{
  "encoder_layers": 8,
  "encoder_width": 384,
  "text_encoder_width": 192,
  "text_encoder_norm_position": "pre",
  "text_encoder_head_dim": 32,
  "text_encoder_parallel_block": false,
  "init": "trunc_normal_002",
  "orthogonalizer": "newton_schulz_5",
  "adamw_lr_other_params": 0.0012,
  "l1_shrink": 0.003,
  "steps": 4700
}
Rows from block 5 of the image encoder of a small contrastive image-text model, named by matrix and row number. Rows with one number belong to one neuron. Each number is 50 + 15 x the weight over its row's rms, rounded and kept within 0 to 99. All counts start at 0.
Before each neuron's rows are labels from the 100 images, of 14976, where the neuron reaches its largest size: "peak on" is the class under the peak; "responds to" is what is common among them. Only what is clearly more common there than usual is listed. The data: rendered made-up planets. In brackets: how many of the 100.
# gate: MLP gate (encoder.blocks.5.mlp.gate.weight, 1024x384), inputs 192-287
# fc1: MLP up (encoder.blocks.5.mlp.fc1.weight, 1024x384), inputs 192-287
# fc2: MLP down (encoder.blocks.5.mlp.fc2.weight, 384x1024, transposed), outputs 192-287

peak on: planet (99)
responds to: half lit (54); cloud-covered world (42)
gate.454:24 74 52 67 52 54 31 43 59 52 59 40 78 77 42 33 46 66 47 36 45 39 60 56 52 26 50 27 53 42 38 39 51 52 52 62 42 62 61 37 43 68 20 46 46 58 49 47 33 23 50 55 24 63 68 47 77 53 33 86 76 29 62 44 26 46 49 61 46 44 47 50 52 57 29 56 33 61 19 38 69 22 70 71 60 64 65 63 65 21 46 49 45 28 63 55
fc1.454:46 40 44 30 43 43 31 59 34 43 42 49 55 42 45 22 35 42 41 00 45 39 65 57 56 72 42 46 53 59 50 88 42 33 47 36 51 47 53 62 42 39 23 67 66 47 48 24 42 50 77 57 44 51 56 38 88 92 53 53 51 50 67 61 46 53 65 60 49 46 54 44 57 48 53 45 45 40 59 42 48 42 40 54 61 45 57 65 52 50 15 33 53 51 80 44
fc2.454:67 30 36 50 44 20 45 45 56 57 48 31 52 47 49 71 62 85 45 56 41 76 57 37 45 67 70 45 69 49 43 31 32 56 35 71 54 49 78 64 52 55 52 59 53 33 72 54 39 48 33 58 50 32 48 42 45 40 33 40 60 66 60 47 53 47 73 53 41 56 81 41 39 44 31 82 56 72 47 59 37 47 20 56 52 47 48 54 46 52 88 42 34 63 56 64

peak on: ring (88)
responds to: rings (99); cloud-covered world (38)
gate.754:46 53 35 49 63 78 37 53 47 38 59 59 36 63 53 35 50 20 56 42 88 60 31 39 53 35 46 59 31 37 81 84 69 44 64 46 54 36 47 45 58 33 35 46 39 64 46 32 62 50 41 46 64 35 61 48 25 66 46 05 24 35 89 38 50 51 47 50 52 55 42 58 69 40 65 85 37 61 52 62 32 57 70 64 48 63 66 58 77 48 37 61 51 54 32 53
fc1.754:30 31 51 52 38 54 44 64 39 45 28 35 33 36 58 57 27 51 50 52 26 80 48 48 75 51 47 31 69 48 60 67 44 99 37 61 45 29 42 79 49 60 49 70 43 46 61 35 52 57 44 48 49 44 71 48 42 85 31 54 57 42 34 50 58 51 48 31 27 38 53 48 57 42 87 59 52 24 44 57 78 41 49 15 47 50 34 58 44 47 60 57 54 48 45 66
fc2.754:63 61 30 43 33 48 35 37 54 56 41 76 48 22 18 17 44 62 59 09 43 51 49 45 63 74 57 48 52 52 60 44 54 28 44 45 30 57 56 54 39 73 59 46 48 32 54 59 55 57 52 42 66 33 47 56 36 43 27 48 24 51 78 45 74 39 67 42 54 38 23 43 36 46 91 41 61 63 52 61 37 52 99 41 66 29 49 16 46 68 50 40 42 34 44 21

peak on: planet (50)
responds to: ocean world (40)
gate.735:59 45 53 24 51 26 72 45 51 49 40 47 34 56 67 58 34 62 72 48 43 25 54 59 50 35 71 53 78 55 39 42 36 22 58 60 32 21 26 09 33 51 35 62 72 29 51 57 58 74 61 77 21 54 37 32 48 51 58 71 54 28 69 56 49 49 46 58 48 49 52 63 42 29 40 76 48 60 62 68 51 77 45 44 58 69 74 26 35 38 65 59 29 50 36 64
fc1.735:67 60 50 53 85 57 61 66 42 37 49 49 28 54 58 57 38 14 46 48 60 36 59 52 32 44 59 43 46 52 53 91 55 26 50 51 69 30 29 23 45 38 61 51 56 50 56 50 36 48 50 68 62 46 35 48 63 58 34 58 27 30 49 27 30 58 24 53 36 49 47 51 76 50 61 46 44 85 52 49 07 93 20 57 68 62 38 41 66 77 47 71 49 46 56 58
fc2.735:23 59 42 54 33 58 63 60 42 37 51 51 67 45 52 41 27 42 44 52 62 27 53 68 54 66 58 52 50 35 39 34 83 59 35 33 81 43 62 67 41 54 56 49 36 21 75 12 50 58 40 56 37 47 56 62 56 72 50 50 51 87 47 46 76 67 50 27 68 55 36 50 53 41 51 60 60 32 46 46 54 58 61 44 56 40 61 36 54 38 49 21 50 44 36 42

peak on: ring (90)
responds to: rings (100); cratered rock (34); cloud-covered world (34)
gate.41:28 92 57 68 68 70 53 26 58 50 66 16 51 68 55 47 30 28 49 00 59 48 45 50 72 58 52 53 72 54 69 64 74 57 39 61 45 35 49 33 65 49 44 59 69 67 51 69 79 66 21 35 59 51 68 56 31 47 51 46 44 47 39 64 63 55 34 35 68 36 51 57 71 34 56 69 30 46 40 79 49 55 55 46 63 48 55 48 53 43 50 45 81 59 42 43
fc1.41:23 82 70 75 48 35 54 12 60 56 56 38 48 72 53 54 36 51 44 53 45 40 62 69 62 74 58 52 61 13 43 52 43 38 19 64 48 52 45 26 47 52 58 46 56 28 52 64 48 86 37 20 54 53 62 54 38 50 46 74 60 50 71 83 64 46 63 57 39 48 58 56 47 53 06 36 42 38 21 57 58 44 24 53 47 45 70 37 33 31 54 54 86 59 55 28
fc2.41:55 55 72 51 43 62 50 63 39 30 30 51 59 50 64 51 30 58 52 62 43 27 68 58 51 46 78 77 39 18 47 48 50 51 61 35 59 57 55 44 53 69 58 47 64 59 59 18 49 28 57 46 46 70 59 24 43 45 70 52 50 65 61 59 46 50 53 43 38 47 42 66 31 39 31 66 65 47 39 50 64 61 44 57 45 70 72 71 28 58 49 55 45 68 36 66

peak on: planet (71)
responds to: rings (66); cloud-covered world (33)
gate.504:50 00 29 32 49 34 63 65 39 51 58 77 60 65 56 53 43 36 50 51 58 49 27 33 33 44 61 19 45 53 70 36 58 38 20 56 40 60 58 62 67 73 26 54 49 32 54 77 61 31 40 27 59 23 53 45 52 66 48 51 45 73 39 60 41 55 47 53 64 25 33 23 59 54 75 84 73 53 60 43 42 73 30 52 80 66 75 46 61 26 59 71 57 44 40 46
fc1.504:59 18 38 38 42 52 36 48 79 35 58 47 64 53 57 54 29 37 37 56 43 45 30 81 26 32 55 67 60 61 66 31 55 06 52 61 33 36 96 69 32 68 32 63 45 55 49 51 43 65 66 52 65 54 49 48 46 53 48 56 49 46 20 46 19 63 62 60 63 39 45 52 66 51 47 46 43 45 97 57 50 24 37 26 68 56 92 47 55 00 70 60 67 46 46 35
fc2.504:35 63 51 68 61 79 49 41 31 50 50 36 59 75 47 42 68 35 39 33 27 46 49 44 36 79 62 52 77 37 69 38 71 75 51 20 56 59 77 40 57 67 45 59 27 55 48 28 69 32 33 44 46 63 70 51 04 49 49 51 18 40 34 53 51 52 23 17 47 66 66 56 55 44 51 37 67 83 47 51 51 70 15 50 43 52 73 50 67 42 56 31 44 53 33 88

peak on: planet (76)
responds to: cracked ice world (51)
gate.93:43 50 61 64 75 64 14 52 60 61 60 35 48 71 35 41 53 41 41 44 53 58 72 52 20 32 24 52 30 63 59 61 55 42 50 80 79 94 55 41 42 65 45 98 60 52 48 48 66 61 70 40 50 38 57 30 55 71 53 40 54 34 31 69 48 55 44 37 55 39 32 64 41 76 47 41 45 81 27 53 45 46 56 46 57 53 29 45 60 33 28 47 49 25 19 55
fc1.93:38 42 42 35 40 46 84 51 50 43 32 58 67 47 48 61 68 74 51 37 69 60 52 58 57 69 78 49 30 37 35 30 49 61 60 20 03 39 63 61 49 36 41 31 43 38 47 52 77 58 46 28 59 51 40 65 79 50 36 56 58 49 56 28 46 42 49 52 38 58 80 49 44 37 38 48 57 53 67 36 52 47 56 52 44 39 51 59 27 87 31 68 67 49 73 48
fc2.93:52 37 49 71 42 37 44 56 29 34 47 28 41 47 42 55 32 46 60 70 54 41 60 54 50 45 66 59 61 65 44 53 58 71 63 55 54 41 32 55 51 56 23 30 68 50 60 34 33 40 47 44 38 35 66 40 59 40 63 53 53 63 51 78 48 47 34 63 56 50 34 60 84 37 49 63 45 27 56 66 47 57 61 48 64 50 58 45 32 24 64 38 82 34 66 56

peak on: planet (87)
responds to: banded gas giant (46)
gate.409:83 73 41 47 18 54 74 45 47 47 47 53 43 67 75 50 59 15 52 42 41 33 45 60 81 79 53 59 55 57 29 36 51 49 57 30 51 37 37 12 86 46 45 50 52 49 10 56 42 60 69 39 35 67 52 43 46 72 86 59 70 72 53 44 34 41 53 71 56 47 35 48 76 56 47 99 55 45 57 50 53 47 62 59 43 55 50 44 68 60 37 54 66 35 67 63
fc1.409:46 47 38 44 54 59 28 52 61 64 39 56 30 68 65 30 48 37 40 42 21 33 55 50 46 76 57 48 13 44 53 42 48 45 49 61 64 51 25 32 62 65 46 49 35 63 55 58 55 63 57 27 60 46 50 59 62 78 50 50 37 38 31 35 53 52 38 17 74 61 58 49 62 50 59 50 87 74 72 67 55 49 55 64 45 17 66 48 54 68 49 81 50 43 59 54
fc2.409:00 78 32 17 36 46 34 52 60 44 46 50 70 67 55 49 20 60 61 54 50 42 34 26 68 46 48 44 56 77 42 46 72 26 52 45 51 45 51 29 55 47 77 40 79 32 51 34 72 56 63 37 53 39 57 45 51 91 41 64 50 48 23 35 57 47 57 59 49 19 65 42 47 29 00 48 31 65 56 50 69 53 76 44 48 55 53 50 49 36 61 56 54 55 42 37

peak on: planet (93)
responds to: ocean world (91)
gate.565:62 68 47 07 48 41 81 47 62 55 44 41 53 62 67 28 50 54 61 56 29 62 34 50 39 38 51 37 53 50 50 62 79 47 48 59 44 42 50 37 53 86 60 58 33 48 70 37 67 61 31 47 59 58 86 61 53 49 49 29 44 46 32 72 50 78 59 66 43 65 39 58 51 60 32 56 40 27 45 55 45 52 56 57 17 44 21 76 51 57 45 52 48 60 57 30
fc1.565:61 51 24 40 52 74 53 68 72 57 33 33 39 67 41 57 36 33 55 55 50 52 26 05 56 98 64 44 52 20 41 54 29 53 40 55 63 27 71 50 50 53 43 79 69 56 47 60 58 73 55 47 43 44 43 61 67 44 44 67 45 48 46 47 40 22 36 28 54 02 25 32 52 16 68 69 51 47 61 53 32 31 31 88 52 23 53 65 28 44 70 54 43 49 39 35
fc2.565:42 93 42 40 85 61 39 36 55 50 52 53 51 44 60 47 55 51 47 41 38 25 42 50 51 37 54 51 62 64 51 72 70 50 64 69 81 50 62 76 62 58 59 50 29 53 24 10 89 53 30 40 99 50 51 40 39 35 60 32 53 39 49 42 56 47 44 29 38 47 69 51 28 49 51 39 31 78 57 58 46 50 58 32 50 20 70 41 59 19 55 75 91 61 50 93

peak on: ring (47)
responds to: rings (97); banded gas giant (49); desert world (36)
gate.334:70 65 45 53 61 40 84 30 50 41 69 52 41 39 49 38 47 26 51 44 44 65 48 24 37 59 32 48 44 52 41 77 22 58 41 43 50 37 55 51 51 51 38 57 44 74 55 63 51 62 56 63 51 64 46 75 50 37 28 31 58 37 65 66 32 62 76 66 33 47 31 49 46 33 47 67 47 37 54 74 35 65 56 48 63 58 44 54 59 32 37 71 61 57 61 67
fc1.334:68 48 51 38 60 62 59 41 44 52 69 55 73 62 56 48 60 70 45 34 55 41 46 43 53 47 42 56 52 38 27 61 50 47 45 57 43 62 44 70 39 14 71 36 35 48 49 58 59 52 46 68 47 42 52 55 57 34 53 56 16 56 62 48 90 59 54 59 63 64 64 67 48 75 36 43 35 46 59 70 36 29 74 38 35 71 26 35 59 58 42 55 45 44 41 04
fc2.334:50 44 69 48 53 54 76 57 44 41 50 38 51 45 50 79 25 47 47 53 45 42 41 41 64 49 24 59 47 44 70 53 48 50 46 73 41 34 43 41 49 43 39 50 56 80 35 55 35 65 57 48 56 60 46 47 46 64 40 44 15 48 45 65 44 52 24 30 28 51 70 51 41 46 27 47 21 60 55 45 61 70 41 49 36 53 11 45 29 56 34 55 63 71 41 55

peak on: planet (70)
responds to: banded gas giant (78)
gate.340:50 83 26 66 47 59 41 36 56 52 74 63 54 50 48 51 27 57 39 49 51 35 46 38 30 54 49 51 54 44 33 44 86 53 31 61 63 30 49 21 66 29 64 53 50 42 54 55 38 77 56 50 53 24 62 61 57 32 52 48 68 52 54 75 98 50 48 58 59 47 38 63 32 48 54 59 59 47 15 65 71 60 49 63 54 57 71 27 17 32 34 56 71 50 52 39
fc1.340:45 36 71 22 26 65 45 87 63 46 56 55 47 18 42 51 51 67 49 71 42 58 43 51 47 71 84 36 37 78 58 50 57 36 54 52 66 36 42 53 33 51 41 55 57 65 73 26 55 60 57 61 79 48 42 43 44 38 50 44 56 71 70 66 33 35 59 59 58 84 58 52 13 69 52 28 46 41 56 50 93 64 37 51 60 57 52 39 69 39 13 47 53 29 48 60
fc2.340:66 42 38 43 62 44 41 63 43 28 84 69 55 55 58 82 42 50 24 49 73 59 36 58 38 36 48 19 53 36 58 43 45 56 42 48 34 57 34 26 36 62 34 61 54 44 64 56 58 56 44 61 48 56 58 48 72 27 44 77 30 41 50 43 63 35 47 44 59 29 34 53 49 49 48 45 56 55 20 37 52 37 50 64 68 51 43 23 72 56 47 51 50 25 38 55

peak on: planet (73)
responds to: cloud-covered world (81); rings (71)
gate.635:59 48 35 39 64 27 48 21 66 27 32 41 73 39 53 29 64 44 64 60 72 30 42 61 44 50 32 46 54 55 46 52 51 70 59 39 51 58 47 38 69 45 53 51 50 49 11 34 43 49 54 58 55 54 72 45 64 65 61 26 57 25 42 64 32 77 17 58 53 46 49 54 39 49 50 61 47 48 65 73 54 30 58 61 56 62 91 68 34 47 52 76 58 20 47 49
fc1.635:53 53 45 57 42 59 63 68 49 54 61 39 52 56 37 36 50 47 48 66 49 56 50 46 53 13 51 39 48 45 66 56 45 55 60 29 64 51 30 39 38 66 69 62 46 75 57 52 50 48 56 00 48 36 43 61 39 61 52 43 57 23 52 72 56 82 64 59 29 35 35 42 44 15 52 15 75 13 33 72 37 37 61 61 62 47 47 61 48 87 50 51 77 49 22 46
fc2.635:54 76 47 74 70 41 62 50 62 64 85 74 42 47 19 39 15 48 65 39 55 25 44 56 39 56 63 57 55 54 59 15 33 48 54 46 20 57 14 71 54 57 46 50 49 52 46 44 50 50 43 37 52 40 52 61 55 59 48 48 60 44 50 54 26 45 46 36 50 57 47 58 45 58 30 33 59 36 47 48 61 42 71 14 60 53 59 52 56 52 54 61 65 60 33 60

peak on: planet (92)
responds to: crescent (74); lava world (62)
gate.236:49 43 38 60 56 47 63 78 60 52 78 51 33 68 46 26 70 51 48 51 54 48 29 58 29 32 47 12 64 73 68 50 70 48 08 32 71 52 55 83 56 61 52 51 26 33 82 55 55 58 53 48 37 52 62 26 50 46 33 13 39 30 40 65 47 66 87 39 27 23 27 86 55 21 65 46 43 51 46 58 53 61 52 52 43 47 41 57 52 57 61 54 54 70 67 39
fc1.236:57 71 45 45 65 32 61 56 41 24 56 45 52 63 43 62 86 40 32 41 55 29 29 99 23 32 37 38 40 36 46 41 50 66 26 44 29 50 44 42 50 48 64 59 20 47 43 59 58 66 50 51 56 50 59 53 47 47 28 32 60 45 52 43 45 47 60 31 35 51 49 45 90 37 47 52 36 58 48 64 56 55 74 85 41 21 55 20 49 41 74 26 44 26 60 50
fc2.236:58 34 38 43 59 50 51 36 29 56 44 35 55 43 41 47 33 71 61 49 23 45 66 28 51 16 73 63 51 62 88 48 40 58 72 41 59 85 42 66 38 65 47 39 74 60 55 31 50 37 76 49 64 44 51 33 45 50 50 43 48 35 58 28 21 62 56 54 43 26 36 21 45 75 41 47 75 43 78 45 50 46 55 31 23 55 56 63 53 44 64 54 57 38 28 58